{"targets": ["count"], "logit_normal_time": true, "qk_norm": false, "parallel_block": true, "adamw_lr_other_params": 0.0011, "epochs": 149.1, "adamw_weight_decay_other_params": 0.01}
Rows from block 7 of a small class-conditioned image flow-matching model, named by matrix and row number. Rows with one number belong to one neuron. Each number is 128 + 32 x the weight over its row's rms, rounded and kept within 0 to 255. All counts start at 0. Numbers have three digits each.
After each neuron's rows are labels from the 100 images, of 14848 (inputs lightly noised), where the neuron reaches its highest value: "peak on" is the class under the peak. Only what is clearly more common there than usual is listed. The data: scattered letters and digits in many colours.
# fc1: MLP up (model.blocks.7.mlp.fc1.weight, 768x256), inputs 0-255
# fc2: MLP down (model.blocks.7.mlp.fc2.weight, 256x768, transposed), outputs 0-255

fc1.685:199111132075119110134115040140081172141119183059068149170127192135169100118151125099128109086153062178108163148106127123118058114126146173149098187123083146184130099133096151162087093117120111191102130142156168138133137119142081120130149113178053168107149082131105115091147120117122123058111119141097179095129149173098112127131084129159136142091088106187132171117136127136155081152089111122100128117159182169102072180115174121113133158099122181117170086127140146136142158126148168103180110127136058101210152131157170082099177149077143121152122135141113099109117161110140102079136115174116150206151097133028127160093129088157131152111155039137108160167142137102137182081163090179141135121148130147159132139119119149146120152094111106123085134093073134107157115128122145
fc2.685:036113097168110160124163183126192093109149070161112104097144058085111155127083124130128145134105209090124087148154131086140172148119096097104129105110155078060151169146099108120185154162126120075127127171078097086135144148046178105148120205086150077134157201101172154136110171176116115154133119108105096180132085095200109171138160144053143130117140127106081088145119173081105120141133122125129116162119118101107186075140144130114116137146155109077037160120119135111111134149108089156063147122132152153095136147121135184152086139175127149081121118069138116105152087178120139149158127109192110074123148112167160100132125179104173119155172149122152135058154138157132121199108130067099111155094139118126114080139134121148097115147137144146194150082147135131135136121126120
peak on: M

fc1.766:140095150070103133158104080116050140118146242126091115129130123138140133143148066052087103189107164170183098134107104099142140181146104101065098140107112142084104156190097189163109144126169127125108132115158124130086175150120082114125131113090140081129125104116166089090125160143150095145108166097139052170143092058089138100146177137131135161143140193174107132110153132123182125146117145175079109124167129144063117100180089163147136200132164155127079140127117119062091148138191144131104175177084126109104115103103118148131133168150124109164124158195112113179129106114125147158101093154083112173136145136140165177096190135155119167090171113148133093118119071133101119109152039135112129105087134107117163094127165202120107150090122121120152141175152088140111118183134103
fc2.766:101174126131129078074133210120209116143108040148149139106113179133133121125098174146109157061172113122123158102196133135144152132103153111119175152132147120121088109109179077151088132084087146141130126130153148104160136118093145140144127143169087218145091142181057165149120116125167121128147100111122166152153164177115154166122076140118102116110141142107209067114154098130058106108128124073139100141120178143175136168091187124114160054148110083171140076119148139224131115159125141123143149101187161149135135135103103143147149093131135169119135113138181102083159142145169121116116183098133122070163177096152117089101117125116159095156098140151129181135118141144147161108087211091106187120169093131148141147134122079134140093161127157101050089111104131181124139058115130
peak on: A

fc1.90:146155131122111134092086094113149071131138161122126117135093130123138176107152146190133166147165168146148156136051126105113091107151179137101158189143135146078166111105141088119126096068178135101143089085084163150098063189190127111111168024150102134191156197084120102127148156165151125181083068165072159127128159154140184144134113120102099143168118063184110131129203200108098119154085101153122136188130132114190130071082139123103088158111142138109119043094118107108193139135130122137074121091108076085195110131105146145143075129094099145111172102130148155110106095107130069105075132143116125166110109087121128109185143110164088123111148112114131174173176115092139165164137124126086153121102144098105163099195169121123148166144132120144099131104166128132137110152142143
fc2.90:113118104115132135136145119149123180140160091129102208126152116151164107162138127061111092129090084123108116142145109144119151168061081095151149132127090120134081138144082132104179093198069143111165186175191101109106169060054099100115098206074178139075128090173107182166147138107137150082122178087178081148101096092096023137124142119117129106127162162089161154095093089131135172123152166158141088086162129148092111179158101138142130098111117133145147179165140155110087136099133131171207125170167130143082169126108118148117158163154200161142079121121107130160159127117128160141114150121159106122116101145115159155097111189067192161094166126138133125105122079160118111112110111134111089167182091153159100171121085173085128128106142093139178108130111133130173141067123120
peak on: M

fc1.637:089131163079074151072130100046083140124135119126066147131146119111089127146066166081166123184141154159144180182131112103155133088187089114142147142133130196111109146131056159105106153103099153145134202114057124196093081092162148099163139083093191104107202162093157102111124111142223123096120111143159075119095116137149188141084144115118177143167054085172129143135102090139180130122144131132173092091112167110125100110155142124135074180127162089123145156101061149160159126135102121160069077126102083113133108112155110210093105155089099172182140160110125134149158191141067127153103113132193166158126179131156115139089102135134104152092128113091132127134102126116086082128160156123137132152082165134089143125132117162141112101145103142146114143141132158166103121159148141
fc2.637:177139108159138144178106134140091132152088202141131109123120132104140133086178085176152114074136068103133034111131110174090140200049191138099131093133143057175117105084181101130154146120124116127135106138169174093193162155174084138132123116161092161113089111130174147176152102105100138179132144091086184135129190134108135108151136122146097107089157174133156130105131124115106142122139168132047183161067156138098145132176113152122176100120129155139102109135187137101133074150120135097167187125138158150116148144112130045114193113143146065120168073109155086056096135090173172113132182143060087134139131162155108081164102134080135110150103102171138134103100085153147145102085083121103123105154106125113149103135102134169168137136177134120164110112096118106109197108121099
peak on: A

fc1.200:117109085109147112118084123107094117176145223145105182136119159117052104188124184136131095126108103104082122100095087128086121126095198161138154122128176123070121154143086109110144146079113137145107153103136101162168170107156125087151114077066120149122101185073134129207142155124165106187205162171111081132089109149112169151081091104128098119127145160137186059129101092115157157119164110139117136136137118073130089105209123134130160130121125113125186180109125134129207097101142149121126122146099088106159169127154138094079168173087152096157163107181145158170171142192131107095110169097135126171121148101132116170155087095141113132081159096120110155111085116055101129082097082084101151112152185161191071158185117136132099151132099155146127095140100114118151105169119129
fc2.200:186084163130123126113137106114215132097171058130137074124121064144171121094107120117171148154141178148160154116158143124146133119186073079157107156155107084195149157097143137149105111164109131105123118212084150109038100129142120192074144175158105096134176081141129094067086136114123136061048083106148163154155146151138087115137156160132143114092107122093084148130131151086102102146130141135127128111100137151104159114069099132133105157182155113159025100145127098163046175143127121143110168070191175182100094136146136179180095126148083138162115141117146133074085108126180116119134123153125172087109098191117104093089151130123121134148101142118159085129126138207178171175159153126126101149097103151098147120097146119135138108117100108154115144133148126160077112085131141
peak on: 4

fc1.602:114088121154091119108154210130117078155111122163126169181145185084146106125090074101144155093139153110164113111102114118115100158112163107058159132125069139089110131132105128162130071066197167122087186111083096129150119115137152124140094116144115151228104112103108075098102149128129109091123151144066119168124085147165166084073129169148128148171097109100132168111164129146148129133099085129117114088156122182121148123103170170111098178123142103130145131092133174133186116107139205127162151145103087140149072082150178195152172084122099161171152060193127137147105136101120169094172118100123083112163128067093116110118105132090086111085096155089169123142058086160100140169166155191133170132119165148162186125112203120150182129130141144141105095075101091142143115136135152
fc2.602:109130185164179165126155047165139131107132115126141089106147102144155153114124156106123146153120104147161151186146152200117148119180113161161107148165166139135148091130122112105079172200091097055183080120192113130102141167160105147168123135119161091061117101092146163099145163136124154085154117158158144120112185108104145120201100096115119088162128091207069077144146139128159106089146178081166156176122096095152130107170092113126148129147121138135158136127108136105093100112084056142117111142137097074094200127102109093091071111168137100117095187069118122104103141098119103142151116151111157143132090164109133141121106113188157124146158100133150165139166165136200079124071131049168142097066085134049119139134093182096130103146117150129157134212134153113101133142141093
peak on: W

fc1.564:164121135143157137159126078126116115107092121126144119112159153166095165168104121116133079157135139052111163081121069142115093089145119162135147158120092108082086174160141129127098131116166115107098121158162148103134112178187096081095088127145098063175074103135135128164183136135127106124149069088160131159079152101115125145099145160098050180170118157160101138210092160109095181124136122136070109109175138104151209132172122168093122172163119138188134098182122116155078185112117217131129144076121098193120140093140131115140176145143128109174115140159110120080145128074115087091111099101167107109129143083131139136163133151204147112089104127100104156093137103161129141202082135062131107097047091084128167116122133167158170151103095101212125119148113130148136154165095157
fc2.564:086182139109109174108117173086159115106152119087157117116126134114155120099166159142161182149118129152151127118128146149129161127095110092106049120176136126134149095091089119132118090161170107112152157106081063136162086112127115138127140069138162175135095170178105056137136111127107142142131175141139149048192118176164093063160128089181138137101129152149099116080148114111129091136144174117163162206064104152126105141105122138143148116114169108105156148119104136141192126114128112139075100186158171101098157140149119131093159137104149124099157094102170120115109174110090166162179145095138101170164121072051159102117101077122132199137155155087155116169138197112114158115135137156117088078255152164136082110100112107141114114133173167109133116125103172099087129115115087
peak on: Y

fc1.521:120157129191102121119147116076053173125127085095102129176092126168103135119140101186104127125124156165125099114152137112121119165150129167113172157202144146105184114050120155145061204147162147093109110159172071100143155148159060184129106173132144130155122143120125082136104115113150079109180136089150178102184096141125132148042184129086095128112124116171165144104154077118108119190134119109127130125104161174140109145127116131147127103133161079157179075120134127117099152132152142146184066070159056076082115154153061081072140146118132128145124131093116153170127174121107201085079122174102164121108136134138086082187150106117110084138075144137150151150141094107153091128115163139152120160138110165146089153139102150131155156109101102214061111121088136115117073133168095
fc2.521:072073133153117054115129125121102134120151122146108152122157137111117085145173082111121147088107152112183113127144176118090151156101120131155094087123110118179079131196112097108185074073137135122150172089148164130132110139049093097117141119101152061129141121113095162085146128154128146130138150179102078105144142130111106094162142088083186172103149139136106107135124138086172172114069130140162144137135114133109144083088117146117145132146098079053157196151119086160129153094156151125131161194117146205097094149097102133166122098100188047119179182143116132116105168121109147208100151093134142084135148124139173171062074101136135166142121158150077133170106170079088086117157065147149125107184099119157145120121119081075120199129197173103157133101099071132155174141119123
peak on: K

fc1.106:096106079111168121168132106100112110102124123177139082085130150143147126144189152161115160177131108176153133112085104096181144141097117116132123088137112084148094089169128075130098116154122103146146123125131119159075180115124194115082177071061101151171139148114152121142178110169146170192127082092104147160098182132149108183187112094141115183090101089122124097134115149127167116124075141095116151153136108138102123130113090088117077148087139192103172177155178177120160159182134062125064177110141157112127095122094173100175057099108115072112148110140139137117131115046117103102162087128154112120116085107165101130181053107136127106152139149120142173157159074129169102091096105149150162106138115132199099112139083201124091148169153197110163118117112162128183112165184157
fc2.106:196127164128110146079128167131145133133174130123185108174138111121135166135111115093131033103092164133155116095161138170097121077149130119133139156105152155159168177136195160129164142108137098082124111119128153055182091111166109118164092182115113134118101131136130139092117163101136134103115183158095063128148116106081121145130120168121167111117076175154133109101158167137096158127196154139188143092145097116123124103166159124168177076153132052116070083091097078128085058069145160128172092106102108132104151133128148099068158209123086134183129180129109153145117092175135123124111154119059170115157165087152160118088128137132127159104145135112173154050089177137109103140167159114080120161117156104071110120129139079118153141077083120111143126151179116143109212064090129
peak on: M

fc1.405:105122192169071185089124141093159110094108150154097088132143168077103079170132197149111099100134161152128096138111131164121075120158107154122178136157127121143133060130112064119180140127118122129092141110164133117092126104152154139158132152193103098129131130142140109151138112124191103137175138154121154115176154122139172135056141143097129094097102153097149076140069163083137105147106113100068111108103114128097118117140075129124111160138127136103218080087160105119058124095129087192143189076089078102136112149171188158096184155130074126096126173080064157105159089128089119118143168120134162110122168145181046129132113091135150133101108125160162150134138098108127137103146154161096094092105130090126199205132073166160204193119098173122173125105094152148132132146152171
fc2.405:173067136095162122112125181123103191119093105116183149136132097095117151114120169151194114159108093121134137092113138077120089148109145145078109061092074134110097098081126153178173147096155153127051137149156142095165093115151135118149126107124086117129116116151110095117112150074134140102067123128115067160181117137110175097129150167199168108174166110137063165109136141129119178132158191106154152145165092123083129142192132112157121132092143109140122139138119152124136150132162210153196130167071129088124091150137106161152128047069106031150131130074152047148129188152134099100154160106086122146141147134090147176112141090117167105100103116165125140158064163089143069121141092092113123150134094163178134098108143129095078109134153126121126137165226080118118123173141116
peak on: K

fc1.553:153141124095050116146116112084122125084122088139102099106117132097084085099161048131089127157115169086187116140112129097114133082108113178122094145124114120083111142112132086177137176143142186162124120147144163177122116167172121147147126180125120062110154195090171104192101096088137153174156121119172094077135132202169181092121120097089143120126143209209156091121110104186073173093149152086161157139082130130147148083143128152100138145165167091128098175138109126115074086108142117123151165123095075158108148132158136172175133142140142085065124163145128147167125088160099094126092109106120112128185156092096072149130096130118172145140149081107147085107122119109182089149094133110198170167136102150190136127102087085099165120170119136116103060148096162129164098184157155
fc2.553:126125110174182142091134114140109109144094131093172163132137099143175180101106183138136123083141127120072151140135100165142139159112176101100158115106119138090091164148102102110073117075159106099132134150062108096137197066105125128116134085091176179165084077199122133083123175139129142070083116149073147149182072102133095136116130121188089140159140086102148120153153172081178092174102126132090125154189125152147135128095172107187104104118125158139139134125161134156156159107112130118054068149155124128115126152091161124083159125137144102189091099104135100097180130081148176175106189125144159100111130161133134128121121125174151083086128171116120173110147119175076187132120171142080069075128152126110090142153197161188102160087149139156134177127171153150125137039085165
peak on: X

fc1.536:177153120072105147111174121165107131120099145133142114125188119136103173147135135135143114090121157049093106167091043138121132124113173172080096126166177141110126111096120172126166146129085135114172116153170146078139145119151195131083103183199157159146189088140147106151106135147135122149057099152092124120120103218119119094145104070114069114125085153131119148147123153081083108141057164122063117135152163129126120152109154130088066127140177155148130077152150135091094105163130129152098092091117095123170112135053119171116199170146090111142131135072107178125076107076170097092106149148190105094158144078111139134134084123164126128126154125127110135142139169158197164131165119154082105144066130137170135173127122137191134071108139124226139127144107101161135073128117093
fc2.536:051149106217133135116121077068116145134144148108082182129117142107158098085113096103139164163119100210142151077147224122127103157110065087132150137091081121145152178139123059129102078119151114120055130111082127153131129153102077130139153041105101104123083176091106137082106128131100111112181168059132113136102140067100125156116113166149165133140150129141133148143122127200168127123176101137211155126133114120107155104156130136189162134104082057141136188098134110172180139093109172134164152161128176150087133083171121106127087110141175152109116108149149097123176086125121158153116124130079145182051110161160107111147182161086088120144156121138140127135128095111072108117079130102178140071187113127107168109158118094118138140134162104080100132144156136099131166102135129
peak on: X

fc1.312:183111125162125129118150123107127063130150113075182100185108090152186127117173106158099144064159111126133095098105141152090118112184173126114169138132114160129097168153128064126139078139163093144151115081137113169132189148141132108086112108157164077117123163149127139148157135175139076123104120119128072150146089152088138138110111179072091088070177070070108096105123136169125153175119128075114148147094095121120139126124095171105084139150162177082118093131105171143102118118145065114122184126166162115121080115108158134116165101163178088148113125138098167134135070083113153109153145187099110113118175148151120100155102111114109150120091153104121155132144071162051109119113137166177182091084139137109212204120140177108131100169114132096181076085071197169201109149079145
fc2.312:135136105076059127080069171169123143166069147119153173098129154127170146092121102108135050170084100120131153151130195177072074162115141104112143112169113119103128184148142106113151153114097124098120088164141147143124099150148126078134135120142122165131145093091117134112168164126104128089100053106089103168130168136120106146103044142129187140124097144119160159125136139099088067150130135139127160075084190106131111148186098122130141158093125146146207086088103144145111104107099101094118196108109088113139085116120138165135103078069117071170159111161153071119112116108166171146127205180121132138122151126151153100109148166164157093172131142161183090073152073101177160097097105207143164210154113110168137148104146130140102119137125110097182103131101056137166137119175094
peak on: W

fc1.516:097182108166093097161099193141095148144100118133162142182124177109139105143085093105130143039093143091151155134170124154113109156161161073120150128126135168112171223154093092139166152160123167118143084104125105111165147140137113111145098166164185146216211150191120141188088094173128111133091086101111116062156097126139129190126111099119125117159152103102103116133128128114055111111125065142145121137049099159134068150109160135073101130124120140120065065124148154164118101093162169149092126143145149093122128127101124145207133087137157102148141087171150165112149103134158141090135138130113140156117130090092119045199137149091120162154146093143119092098150108107130132126059098113131183059169126167109162137119168075135111124151106097140111132069151156136160133103106190
fc2.516:164054175115109155087123120101086092111148138133068075102137089171111138150149168128092141117133117227114079147098094075073122099093173196117089094089134145152133022133121115065121081117116119123164143167154153162114158122160087171092125126122092074097108146090127122073184168090129139090167159096130138194116175133118158113133169148096120149111106155171163103143158160138142151158124104132049129117155136116133187142122141143161176173136171107146189162135133125096128154112138115120143111134088106133114141115131101078063109115085152140118156171110079091138090136105064114113151166158151133124130161177127121189093093120130144114105101142123109220135077151119110150125160116145139070145073145127117156145152080197115116127088106154099131117192113058096059162156127086
peak on: W

fc1.165:107135172211081113096103176118160143102156115129176140089208150131113177085130127183151121160163133080146146170159101146166136156141152133092193117128084142100152110169101117094138096120190093134157107068152108077187099112096121136135112103154147095171098143164173140106117107154111085144131141106139132142095058193116174152033097149092158118093100117123165138121146112161059110119162092086169129148079083099180128202153133118147169103121133089135099131155103040169103143140187147132125123128125125084097155119115132035128123108183130139106174149164117174100130144167067106122143171115091111210109154133101175107141108120111093072106086149104157136172108099127135126108125112136088188082092101186158153147119109120145155147113099149123080113140061144092104147110135155
fc2.165:149116086090144137174135065138085054140107134137076162176060108145154117149148151121157164089081134141096074085124171123071162094165159139122089070151123125086075143099145155156096124087084157118090115179075130172112133134174145142108137139110164152067177142077089154108127119117107103153104109136181164115166164052126056084167166068135141158148115142113087140138124086108207162102107146141060153088123135122125098063086147156121109167180136137131161150160145188123127138114092111160116172138111124177103102148139089177101094174144130129106130089116095130173105121083185108144147110100180171068153101125144077171111187098136152133099143101142119156081114144145058147148153183102134140135137116065172105106140149182165099111191161086144131132105146099158154110134101097
peak on: K

fc1.250:174121141108154078147164154102103058141116090116131120132132162157142055125117163117149133112169124101125093093100183141075082115120140140142105176169119101135130155101160158159096151069129131083083118179187110139076134168135086146089129088161121118092150156116120101139146170176102167084073083132070113053159176092117142130159103108143120152094149113197161185095153201158169130152138121096148131127100153129118094114119100092147118161126145171073141126114189170175132109102190103126147123159091047160130114180106144133111116111072126127141156118149100080117138137146159152137113137167060094146137112206128132117116152183161164150101160148173108158162105096071112156099118179145210080077154103153079085198145170110065108131125120133104089119098116076151091134138112182
fc2.250:090167136114089124089078097089160204123131166116143144139084091138160175148119119098130148150134177084113131200132106105201145144083095088088156116151106154163145158169115087108148127163126157170115194085132148153121113116130167119142132127126133153157120110103114144129063124102078087182149142141214130200086148140153169098098100155113115144159141132070120105148136104137027094143138134122135138164158110121126188107114183142131163084076129096146129125153117078070122126178089112110063109093123195139123160094133136167157133123089114148150081139098138119112136123069130128137098120081194088111075143071126097077157103191084108101168140127057152134175087167170145148136100100117090117162141184115169191060144085126098127121129119146103111141174116198129157125060124138
peak on: 4

fc1.283:163181087107136167145107062109109169120144119116090141096143090125054132060181124065165149127124150107132151128120159110132180108043137051152142060070128118096143121135087123101095168089113111139149129159156103157134147160148158114130125100113126132141150124076161089128150117150098109113174169160105069154162057109154163128099139093151138126121093099223103179131119125112121196146132124074117081110115144159135137174123159098149116176062127124076109147162202167149149082146165122130124136130107088096119121123171156106113164109124162100106124117086139130092107104089116158146161096148199193066109109117118095151228163166114117164119188170107115113183099164084121131120165108172121185130101164158138088153120128181116096107204116080145113111171131113133140180143114116
fc2.283:133065184153142086118156196153090106148106132133179158122101180161140108157094143170092149098105134102187168119129054121172157168152125154149099158208117125146102112149105216158095076128145119172159122167111155117069094118085113131121150096124142098067126130166133151130079108120112142135089124127175152138107135148107072050108099138151138110101133158076105123148169153164122110075086115135112141163132155140100123091090161134122156141121194175198125120127096084129104166111087138161149189128146142170136114132113155148104130164156113191121091147175138140119175145209099123115133215147075056134153170102116192116076094095126119151134073066170127138088087076141061102176099137108136109107108056135135109116168129099159185112083148164160127126132118135112090123119138108
peak on: A

fc1.674:126142133180146113171156143116133085150123121165123144153132141089061157065119138180113165149106142141159072093124112118102133172032103141112107141131137085141127143146139092131139186130123090163161115089175181143134125075117149136172182112140137096133150121127105156140113113154071112113142169110126188189099096191170128119110091145079174160178132135186121119099103137115157107149209110123103099125082154119106139166119161103109123175176159106146145126092111171101119119098142123077103135134117193139160171125098130186110164119089111235126125119060061179093107146142111080123153166091175118126152185117077088195101110087171090124085106080115115113072165124092130123177087148125153134128094110137147154107091092101164097097169071130088099057177155162092133128099100167
fc2.674:143110114064078134098139154128112159113137180105136104100111107184187125181130123093138125078165110104108168125125152133164150067154180130122142112113130108167136120095117095145106093136164191091072184147072068126125111190151128129084078168124133140139113123152201088117124097114142172126105137138189073107137165107073071137154172150163076101075132144093144103167151166160107086098094127171169148157166117135109141142159098115133115115113128094125137164158143092134164123188120101144157151077143083131100094170135196090153141151163162073130142115189172123113148103149135154128077105142048094146079078137152182119176147163101157161177170148139123117168087137132123135117148065153115123137177114097092118154177174119127145149134187133182142209053140066152116133174101078
peak on: E

fc1.3:092139170161100122146103107135104094181154174152138125121144102138113109145129093106130112150098068149106109119158071189139188129193169107135091149170171061098121122130050158093136171109152118176115119150087093086123136154115171127123157185127207120205075167111151062172111108123100109139185072064152159147126072100100133149110131134143165189109115148075118171141125116138126120114160138116171121074125105153142079119101099117150148132153114135163113067128134137089126186088171145113116092148092152098150083101170118105216117088148105093132128072144136120139113108138193112131124098196126103191145122146177134175117155154170118100136109121127074112085173165149153108206108118083115176122094125187144148073159131105115162128105124087130139126130079183057146134074122103
fc2.3:168122107078112152124114128143187137092103137104179129162097108090148129118164175147107094111186157145115162142116140104146060129027111098140089102087073190122116125129193081155121117163091094128104142085153126168133094143109064167125131107103067088090177140182093195094125188147141157126116165172109128092144174162149142097129112077090079036158129094123128072101144096141121089173134131114074150198111138072133178165161123169054120148138175181107120174119099151170152076172113129120122151109147091135120149121102141130080135142108136155149123160121104122169130153125089117111157123088131188110121104109090096146144128104082119148142094129114162143147065155076158138072152139143130065154194128076128125162078127136143128145103161174116158138106167090193112140176164101
peak on: V

fc1.234:120123149100131084147150167138146076173099115113103151134091134151119150119149121111078172133140099202142045150138163171134064080141121146186098159127100105106147131189140196194153157116089089199135142117108169118167115055177123131056104141172151122117153126127117139093123075102115087096056072104134095133063172196121168092108099129100117099105135098111143104137156118152105155107160118070118143127132163135096101105108124091109128235114162141102093093146116074134084135152105116126079171089131183078154123119080091133130074145122149171180122102123141135182127147098142195076159120120135137108164088170130155177119147143118133095114145116151164148170129094121107130109096130160166149155094114231097177139136120149152144133069152121133104140105107153185164168083132163
fc2.234:097110096058117148136157060110169131105115062133138108137102165167138105142156131074158095122044146085112129067092151078124123164114127119096123179157139158121146151104128131118059189141146114094151115110120098106127126122185121072068161133091113154076130097085136097120126109130104133136170103147134155119173048058106092156153095129115117188131124132142145190085186146141148123133140140135131173108116103131103091071122131180140155153170182090195155140085098143171158136095109117124124088156079115138097131150116127111106128148120187148175182171083165152100109063145176108138100156161161097065161078105147140079182134153108140159141129141147111103071150128173111186132197147098135145123162165158120127122120189124085125055170082123148137124096129105076077181176153071
peak on: M

fc1.23:109109103107074135157198107147123114138151101136105088126130141076106169070155136149121108106108154135170128099126135092159132140152107072136112094085182117093127123156086051110143112113172152104097110135102148134126168049116151129090141146072109102110140145146164171132170093133110132120122078131174115154067124068122193093132150130146152154179132127127128111137158182080177170114128087175061149104156149131088117118103135127134062150184193136165084139199093151119151157086103149140116137158117094177146145199087099074142127173146150116151134106142133148141153149185121133119160147199151158078173081147101134086099184109080099145090155104115133206100172190093100104132163104114130148118062139035195091094093108131090151135132191174134120111137167132101133118137142071
fc2.23:138105160143209143123086143109175107128133188097077160115085139152129129146107179137145161111146105153101077139151107133140143124123101165154140172145084145091109143125152194135115173132079076172146169067152121153132135172120097103133161150206160112133136116100090104152106173132128109159118161103096132120202120174134118143113121149139071108083110159130127154110094132146066096128151177113147092121113106141189124101182127123097200102116058089118149140101137077181098108164165145155105120092136119091114158133107149176123088082123120165123102104137092111141109132120115132122134094029142146222089129156159131174141095172205135123159116152096150077160090074137114183125119119125140138108107108213067161210139175158145133106099069101066143113096075138190145149112090156
peak on: 4

fc1.731:160135170134086116111155180095127144138145158082084098114052137111138111146183100152123103071181142166133147169153083156136136120131142126138133135134119214171108165100155175077096155098136090079130096097170154115112169137151118097094130077171139128142086118102154170105095128076112084148108146069124085126093117071121186106148130181105117117118131163143151107108154074167134131148103123133075051171120097101094097097157085171152091186081175155136110101142185162109135104115123157165186137105164092129093159104133154131110109102140145146151073139128131169155089097120084152118091104122197136143169136111140084121157117182136165118101107134135113086124134112091125117155101159150156142104063154145067148157184167226144079178166159080059067062127143128172150144142134075
fc2.731:135178076096109149128194112094174086130101121150148177083127165121163121131049126109142106157113122105161074090154152160149113147089160120131145116164126087074127113183129122195086112155121123170172107171122103184103129189117091126167117058064098132211180100116123101080124094125171115117120155107147105138157104146141074142123094143100129138220120120118128162103146150150114102138102095088084152066056189155118098182139106137179142158140174137135205054183119114098133139155158101144060167148125139087170090111108121170108115088157113113144142132127193089142128097100158191142115127120108112139136135130134128149110147128123102210163139195162179077109127074136116117065191162183112136162134085138135157117126169133113112098130101125141132179115125101126142110073106112
peak on: W

fc1.27:132165084187130123151114077086076107102128115143075140176120149117139046142139146125073109124139111139138122132140153109129123096147101165107124129163152064157075214131160110108109146120108110149161085112105073169146150174153132172169177144100097134080086131095191156131132093107098103138121164139190104117107120076128204095149147137154151060133142170112154106137119141137085121150150132125119134105120151064150125110101133138115061199132132127132136099131133176158185194120092130147144071173149176104096143164114122147048114148153126147095048089162109136148181114099175155128159107121084130096156112141118083069187142144086121161065169153203163106132169042068119126139139160138123138157120118125101131103133097165102099086109132091101162071148143143151150106138177205
fc2.27:077113135083158115130195203157147153194091061123124150100086128075188144155070082068118156148095163082134114109119143122105090156132125115196132092102122183168153128145117134113077103095113158068089170101149076135096140104139171137096146153172182108113118081094102075116092169145090140125168104133139165160105116104154139084144113087124130161155083102166070166132138118175187121125102112134139111153139121127142128144139134157191189185126120137125156158168138090120139096102141095093107151171163160167194092120102139178187120133092150100121145131118126102143069122157093139138045096117186096149072119111156130152076131201191147109174103093124085120116146158129161110144128071112146084072137129144132129103151091111078102144158096141072066181123158113071147136123136107
peak on: 4

fc1.647:123102144135186116096172176075125204140143154117124094191144125151164174121145124069108113174104091130120094126107149120024115179107169176138155139171131143085145169140147115140138121127165112106097140080163110138103172112102124105073164136174125134163171070164141164142157204118135092129108102134149143110086113089123108093172156145154101151102125143136120086198148100148163106158077109130149132106062180119083166123106131126137087168141160137148162036106107179149138107115074104125167202134127085134117128146099120110119152103135089084090187119137185071039102085147102111114087122122122072122105118112066170126121156134185111120195135107117115186136114126137121107115103115132100185118092167101148121084059133141126151160149192133126067109178132116130108118201141146
fc2.647:150182101132115180139139085164114066147091081144149163073118137119130091154114132131113107124133148150154153123123087111177160068117099047109110097089133120176167100120146118128123135101147166134162080136108139117185086139126130169180144140114134105124064208071101110108126073145107190125158153104156128141174114141141154142104091072151098112155118142116113117046097171126109141122186142108117112129192110161160111164155128154095135144158119116130133195126147079124092154147189122135052046132163162099171139144168089118113135160099125175141093117131062137170121170098122119105186189118139186151128129151194127134109065169095164143065112181159141106113168108108103115114139145135082094147132094118071116136195110133169119088099037188135132178099130105102158137064105128
peak on: M

fc1.124:150062055069104122183121162149133044136150129128094126072148139129103167136097134148142098079137161116149146142141172097148097172181204146104069138137093180142143185119162106113138105140152153144089134158175158103053094150102158158079137071112163095134191121161116140125154125132148170165133160091150074108128100115133158115109118171132118090118165080103114180095113136120177195153164110115073102123106109104145088124087159164123149172123150118135095088106071152115117100119083133101111112157162156148025139127090156136182132151114087145148159175119153176121150127139166131117123153123079112069111094155122130095106146243118096162104154145111152161138081112082127156144093128102223102112137169098076132139129140145101104152133126091088078145096147166179145139093132166
fc2.124:085130195175171123114103093068123188173140129144138088189129110098119106128133127128109178150125111119044099114102113117076181070092031125168156116138174118107133129117097150093118160150147085083134142076042095126209110153130080106155133180191122176131112125081130095187091089107144099138115094142128164085133143173115122083113142094173138152144077134133133120153161133131041091118087122114172099141097077110126162102160083084164106085126122146090207194174139106107138133167145143119156142089099142082164125114189090165114135122103154129115132101154117122167165155102079115109092122084136149089160109136152119121148146080126146109126077119177150128139165129121114102105164127147035109110133119181149149131093170123170170146173150109166173110152128113068149138152092110
peak on: M